Weights of a small contrastive image-text model.
Model: 31.1M parameters, 48-pixel images, encoder arch swin, encoder norm layernorm, encoder num experts 32, encoder depths [2, 2, 5, 2], encoder widths [64, 128, 256, 512], text encoder width 128, text encoder layers 12.
Training: adamw at rate 0.0013, 5900 steps, batches of 512.
Rows from block 3 of the text encoder of a small contrastive image-text model, named by matrix and row number. Rows with one number belong to one neuron. Each number is 128 + 24 x the weight over its row's rms, rounded and kept within 0 to 255. All counts start at 0. Numbers have three digits each. After the name is the row's rms in percent of the matrix's.
After each neuron's rows are labels from the 100 texts, of 14848, where the neuron reaches its highest value: "fires on" is the input token at the peak. Only what is clearly more common there than usual is listed. The data: numbers of one to four digits printed on busy colour backdrops. In brackets: how many of the 100.
# fc1: MLP up (text_encoder.blocks.3.mlp.fc1.weight, 256x128), inputs 43-85
# fc2: MLP down (text_encoder.blocks.3.mlp.fc2.weight, 128x256, transposed), outputs 43-85

fc1.182 094:106136135136077210122133139152155135107142106115172109111184108144137135130122151110109106128137131095152163164122144099085164104
fc2.182 147:133129137166098168123155146174152131115125123121165132134135114112121153129120132100129158121122132107114095148110164090099187131
fires on: "<end>" (100)

fc1.35 104:195088147155166129108131135103124145103131095116105142118130123089168119126096148157178145117144100149141110125150133156165139121
fc2.35 154:129113095143125131146122128160080124172119121141177126116196112137118134141138130120108088087125132146085183139085137140159079098
fires on: "<end>" (100)

fc1.232 041:088151141150104174100107122155125123129123122120156107123165114143139176159105137105102102122149107152096158138137133129119129115
fc2.232 048:107111104120096098138091123160142114055144150151138112142155114122112111132163139112154113100140116138100113127127154127169187155
fires on: "6" (91)

fc1.55 076:173085143159102177112150138104123153132116115107124140093176123091130113141111141146178150080141107129109134155100141133126153123
fc2.55 147:111116097192125159098138138161142134133114129148176097126180101132118166129120141124117123087105088143094127135079176139139131123
fires on: "<end>" (100)

fc1.175 049:097139145148120139107110154170120142168142114149127109123151129161154189135109126115090128158151130128114144131138161124096115110
fc2.175 044:135136075113137161133107110181152143074123115188108136133109137150105095144122136104111110076114154117127116112147126135167148138
fires on: "<end>" (73); "04" (18)

fc1.248 050:083138142164122132119126103184132137173120105144152102112148113151125163164103119115109113128156115147142140132164158123106124116
fc2.248 048:096123125138087151138106136141125110071117145135145134142157142121100104157092126098145139105126126121121110121157114132157154140
fires on: "6" (77)

fc1.131 477:174114116166132094110149149095122119102118115143129165145088099089116139114087146128157170110117103143128085111102127142119162152
fc2.131 266:112137127131140127124125165131164124125124133160113128160114119142128129117126147123120131138129123129123107127132129138120142128
fires on: "<end>" (100)

fc1.167 091:178094157164094196109148146133130140108131097111154131108181102096164133135108153114164128102150090124135136157105137125111160117
fc2.167 159:124121110188108168101132146178145132130115113131185109117175095120125178143117159108122122105112095131093128146103194125118160118
fires on: "<end>" (100)

fc1.10 053:080085120160112161118131161107128139162126106135121132139153135124137119132141133175117125099112096150114134128115139172171099115
fc2.10 062:110098123132109129099119138158142120159136120168121112150145140118135131143171177111115144099136152134138107141140104147157115102
fires on: "<end>" (78)

fc1.102 115:181126100150118148107107113135056122152142099103161122108160112132131133144109144109136090122135105144123169159087159133124110089
fc2.102 136:160139109122107121150107116154119100143124119138142134131139118153133108116150116092119090153133145094143140162180152122106128083
fires on: "<end>" (100)

fc1.192 072:150120137172105165114148155136104116139136100135163118125175088113119131118129133107139112101133103139131152154069157152077105102
fc2.192 109:115149160105083142131113128189142114116165131097119116163139157129171164134157126118086184142140135126140103129146099111136149142
fires on: "<end>" (100)

fc1.81 050:191119145129168147114129109129104152146143131120119146090159137136122127162134116142150116118145109106088135124091122145136129123
fc2.81 054:118099111103120126175107127133114121067102106165110136145121150119176136139144121128140097118138124125162157095164127117150140118
fires on: "<end>" (100)

fc1.173 348:183115120162142092114147145092130124102112123138116167143087103090108136118085140133167173109118105138126082113102132138124169152
fc2.173 249:110138124130137130126126168129165124131128133164115128160110124143128128117128144126123129144131130129117105126128133133131141131
fires on: "<end>" (100)

fc1.241 496:174116117164134090115150146093128121103114121144124167145087102091115135115088144131155175110119107143125084113103127141119163153
fc2.241 266:111133124127136124122130166125161118129127133165114125164115119138123130119122144126123131141128134130121101127128134131127144132
fires on: "<end>" (100)

fc1.17 071:124122190154095148108163159145146133134119127121097141148152120124144135121121106155136150115133101120094081140129131103116132125
fc2.17 101:071106120125109145142097123154161146112122145120125136142126153128140119132142117153109151112141140097128095134160133119168189132
fires on: "<end>" (91)

fc1.84 083:167148119119125123119138124139105137137136139103115122126110146130118143149111086125137160146106124119118066159050138078104138135
fc2.84 077:111089139119136139159164136097092145118133128122106141135131110105091118109131140152154180115102131166170144101097122133167114150
fires on: "<end>" (70); "27" (30)

fc1.255 044:090118143127097165118120144155132143147146134120155102089160107150131170125110136117103120129128102161144152140113155137114133125
fc2.255 042:101128147108091151125126132169139101108146152112127104179131125132105125120137148113122129132153094140077099092139161107150156116
fires on: "6" (71)

fc1.53 149:183113117137124164113101108126087137141147103109148120093169118124140123145109155116131101117153117145146174150111145175142119098
fc2.53 177:143143068151119132142106128163102111137112103147189132124168107151101123110140141090116080134124140111138148149159159153108104083
fires on: "<end>" (100)

fc1.158 044:151081155153124137115119125113107144122143075096091139104160134130159102145137137139151132118143090118091125127090136130144138116
fc2.158 060:152126106097120152159111136121108093089146112146137154143126145131126095156161127113141114126094147115128120111107129128158115118
fires on: "<end>" (100)

fc1.85 084:220108151127165132089125121122124152115172114103090119102112138098166137136109135151165164135136093125135084113131120131149161140
fc2.85 149:140110137146139134139122117153108138150107125128175093089180101114134144145122130121131065102137117146145190154130163128157093087
fires on: "<end>" (100)

fc1.228 080:175106110174093153118142159134089117130128096134181133125183082127122137118115159110151107103118104142134153158078156156087102082
fc2.228 128:140133138098094135130123115182149110131147139107116116167137170134165166136167107104084145143117130116130101106168102111118151143
fires on: "<end>" (100)

fc1.108 095:166134101147135123131126120131080133128124134126150142118128131128102133150099109114136119115126126126110117153056145101081117113
fc2.108 098:113131178093108142147137122160138119101145139138087131152108146142144132122118126156109162136094160158183132132140112140157126137
fires on: "<end>" (100)

fc1.1 090:133121114136166132135138118110113156119118139131080165103139143147111110105125111189134159108120130132117118146127130119143113111
fc2.1 104:065163136099151107134117120147148129106114138177116090140131130140171143137125118104077121160110153106140133140132138101108118121
fires on: "<end>" (100)

fc1.149 077:188090150163117180107151134107122150129132093098138134101191140088149129147116132146175134089149097129124133135118135135116137134
fc2.149 146:109111107182120171102130136179138129132106112151199108111182103132113162134132131115117123089096114153098137137086184141126134104
fires on: "<end>" (100)

fc1.208 087:120131111152167116139132120120115150116119152136077164116133147138110111115135111197122168108113125133117107144116135127137118117
fc2.208 102:066170134114160101140118118150135135097117150173125094149119131157178154142146116092086120175114145119127142126150135113109136115
fires on: "<end>" (100)

fc1.116 315:187115122162140091116147144089126124103108121137118167142087107089111135119085141138168175109118105139124085114103132138122166149
fc2.116 247:107135129130138125120132163128170125127122134162117129161112123144118138123123152120127127138134127132123095124133127136123146128
fires on: "<end>" (100)

fc1.207 070:102070132126139142115128159061131134168143121125084151120134158131164111128150114184140139084136110151121124105138120131178125107
fc2.207 064:101110080141164122128124133099100134116144100144129156117155113136171129115117116117139094133113092148159127151161149170158088088
fires on: "<end>" (78)

fc1.193 148:178102150189132163123139131120152155100114120114134142107158100079125131132083148150170153080146115118102099153106150112139163120
fc2.193 204:103122135163154129122143142132167156133087150152103107116138146111116138144112120170136157113125121145103088117105148126175137151
fires on: "6" (35)

fc1.213 085:111108139151126167145158145059143151083107117125105200114146118106133085136136116161154146097127130109171114144109140104107158117
fc2.213 082:073112156128143123123082098161175169137132114127135106113120162116147147156150116125117123141173126097139117140191144103150173124
fires on: "<end>" (74)

fc1.32 056:098094140144146144116098118096147132162126107140100138104151143130144129126119142163147124118160122168111116142111145163180132103
fc2.32 060:131106096142135096119119143151092136113140106169151126141146119176158096106143172141119101099119134161142154131131164165137128108
fires on: "<end>" (100)

fc1.166 042:104113161152099178126121135160126120151139096134131109110141106165128157142086144111080095108146124139123141181094158116122121113
fc2.166 043:129116164121118116092120152178149123125138111117127108151159102126143147122132171117118130112102125110130127123144136077167113109
fires on: "6" (100)

fc1.41 062:102100124145137162109133144105140133153145118145101129122155134138155124117125138162134114108118110164093133121111134154173104121
fc2.41 076:107095106148128148113121136149113131132116109159150122143134131128160118127126140125118155085134127139144143148133138147188090115
fires on: "<end>" (98)

fc1.169 110:125146101119132152143114101127100132154123153125139128107147140137069107158099125127119119114130144127081148152030123124122099135
fc2.169 146:115094160167118151132141140147130125099098112147142121123153114097173152117106161143144145096117123172139131125114129140153126141
fires on: "<end>" (71); "72" (29)

fc1.184 079:167133115124175109135100100109077147128150144120092138088141154137113101138126107174173144099133134129103118139100121123164100109
fc2.184 101:140130147137152114124112120144138115101117110134118099105116127129168153117150101131125098160113121128173133136190168124153135074
fires on: "<end>" (100)

fc1.155 076:163151141134171128118120120099107155121142119094064139105118130145085115146122111183144137115141123104049095126103145132144159127
fc2.155 060:124145114128144134150108163120161106163111119154115150161128144145121110119151149132102114113138151118138102114184149144169126099
fires on: "<end>" (100)

fc1.18 056:108077136139118152113160146103146144145144122124081139110155132125129112126107133188120127075123101132108130151126124126159127116
fc2.18 060:083079100141121110107115119139134152123113110144146114142112119134138124155122135154112138091120132116154128148121138141157141124
fires on: "<end>" (100)

fc1.12 042:086112138155084178123106114129140140136139121132146095124172104175127152133136165085088117101163127126108147119140128115124110099
fc2.12 041:116109110095144109114106118172146129088134128119167123133167127117097128095132152153123104115142123126139136118128126097159155122
fires on: "<end>" (94)

fc1.40 055:176129135124143140119103093132061159132159128094102133084150160146132127155121100134130125109133124127099127148123140125162105091
fc2.40 061:144121142090152083139107154084128123098120131163142122135151128107145103156165135123141095153154162105149134100212141148155102083
fires on: "<end>" (100)

fc1.31 077:146131105134155128167138129068084120119100132133065182126128148125090089122120117180157145096125142126100112128094129131145133139
fc2.31 126:116138135135146128124123176139181109133131126159112142179108115145140148130121160123112111143122128130109096125139135144134152115
fires on: "<end>" (100)

fc1.188 051:102125155142111130104146136147114137162117153147140107126139114136110165111117105129090119140148113156128111148141129124099136118
fc2.188 056:127116099151110120144099138155157158079124127118137134147135123115104133168135152132154121097138150134114092140129130137118187146
fires on: "<end>" (94)

fc1.142 055:170109131160152151125124124089089162113155097107100135110155125120155109154129129156163114115160109143088137158121139144158138099
fc2.142 066:156114090097101135144124127110106104100129112154149163133143154109124094152153127120124096113100140123145131114115103130132115122
fires on: "<end>" (100)

fc1.212 096:207125142118158101098127129110127136117158135088097137120094139102168112141102122160158162134133094114121072122126128108149173145
fc2.212 150:142121132147142122149124106160095137116101129125163094088187113114140136136126118137117091109118140145167175149147154111159098093
fires on: "<end>" (100)

fc1.236 092:169094156160087193111145151118129143124134097090136135095202116088153124145102137127153136095145099125135141148108136136102149122
fc2.236 161:117117108191102172094139146178139137130122108130189110120171087125116176134123152096108118103113098130099124146090180124125151101
fires on: "<end>" (100)

fc1.146 080:171121133138168110135101101103082143126138140124087134107120142126120092142125102175199149128132135119118106131141129111152117121
fc2.146 104:152119127127147122131131093138125121097117117115123099103144135127166128106149096135137087143118133126182154137197158109141118082
fires on: "<end>" (100)

fc1.222 091:166097156151107198108149147123127133126138086101144131100187113103150122147107148135150126091148085124138144148126138133108163117
fc2.222 163:128120103194109169101127144175139132132127110135200099120183091122119173142126147109112114096124101129099133135090187136124143108
fires on: "<end>" (100)

fc1.217 088:118115115132161166115117130092138143130139108131095156122125156140145085127139150161133131111146117135128121134114131146170136111
fc2.217 088:154126087129168068117081127107090122135136099165149148115152118132162105114167125121123107136121126134150132136146131162170109095
fires on: "<end>" (100)

fc1.51 047:089124174158122146111144147144152143112136116130142123115135095162138156127117145134115095125128116118098141149109137084109145118
fc2.51 059:078114123120099151115109136180132146117127148137111099143128140120132138159136084111110121096129143139104132120153106125151146137
fires on: "<end>" (100)

fc1.138 062:109115163145100161120154153148145129129126124119115127131154123120150154111107108149124147119143111137111116129142128110093138125
fc2.138 074:087090122121129124138090120157151140113124139136131141122142158122113102129131108150115170123130135106129095138143107093177157153
fires on: "<end>" (92)

fc1.235 395:182110117166131096113148148096118117101119110144130166145089101090122137110091147130161173109118100142132084113107126143120160150
fc2.235 259:111137124128132122128130166122164127130126131161111131161114122145124136117126145123121137138132129124121106129130132130126148124
fires on: "<end>" (100)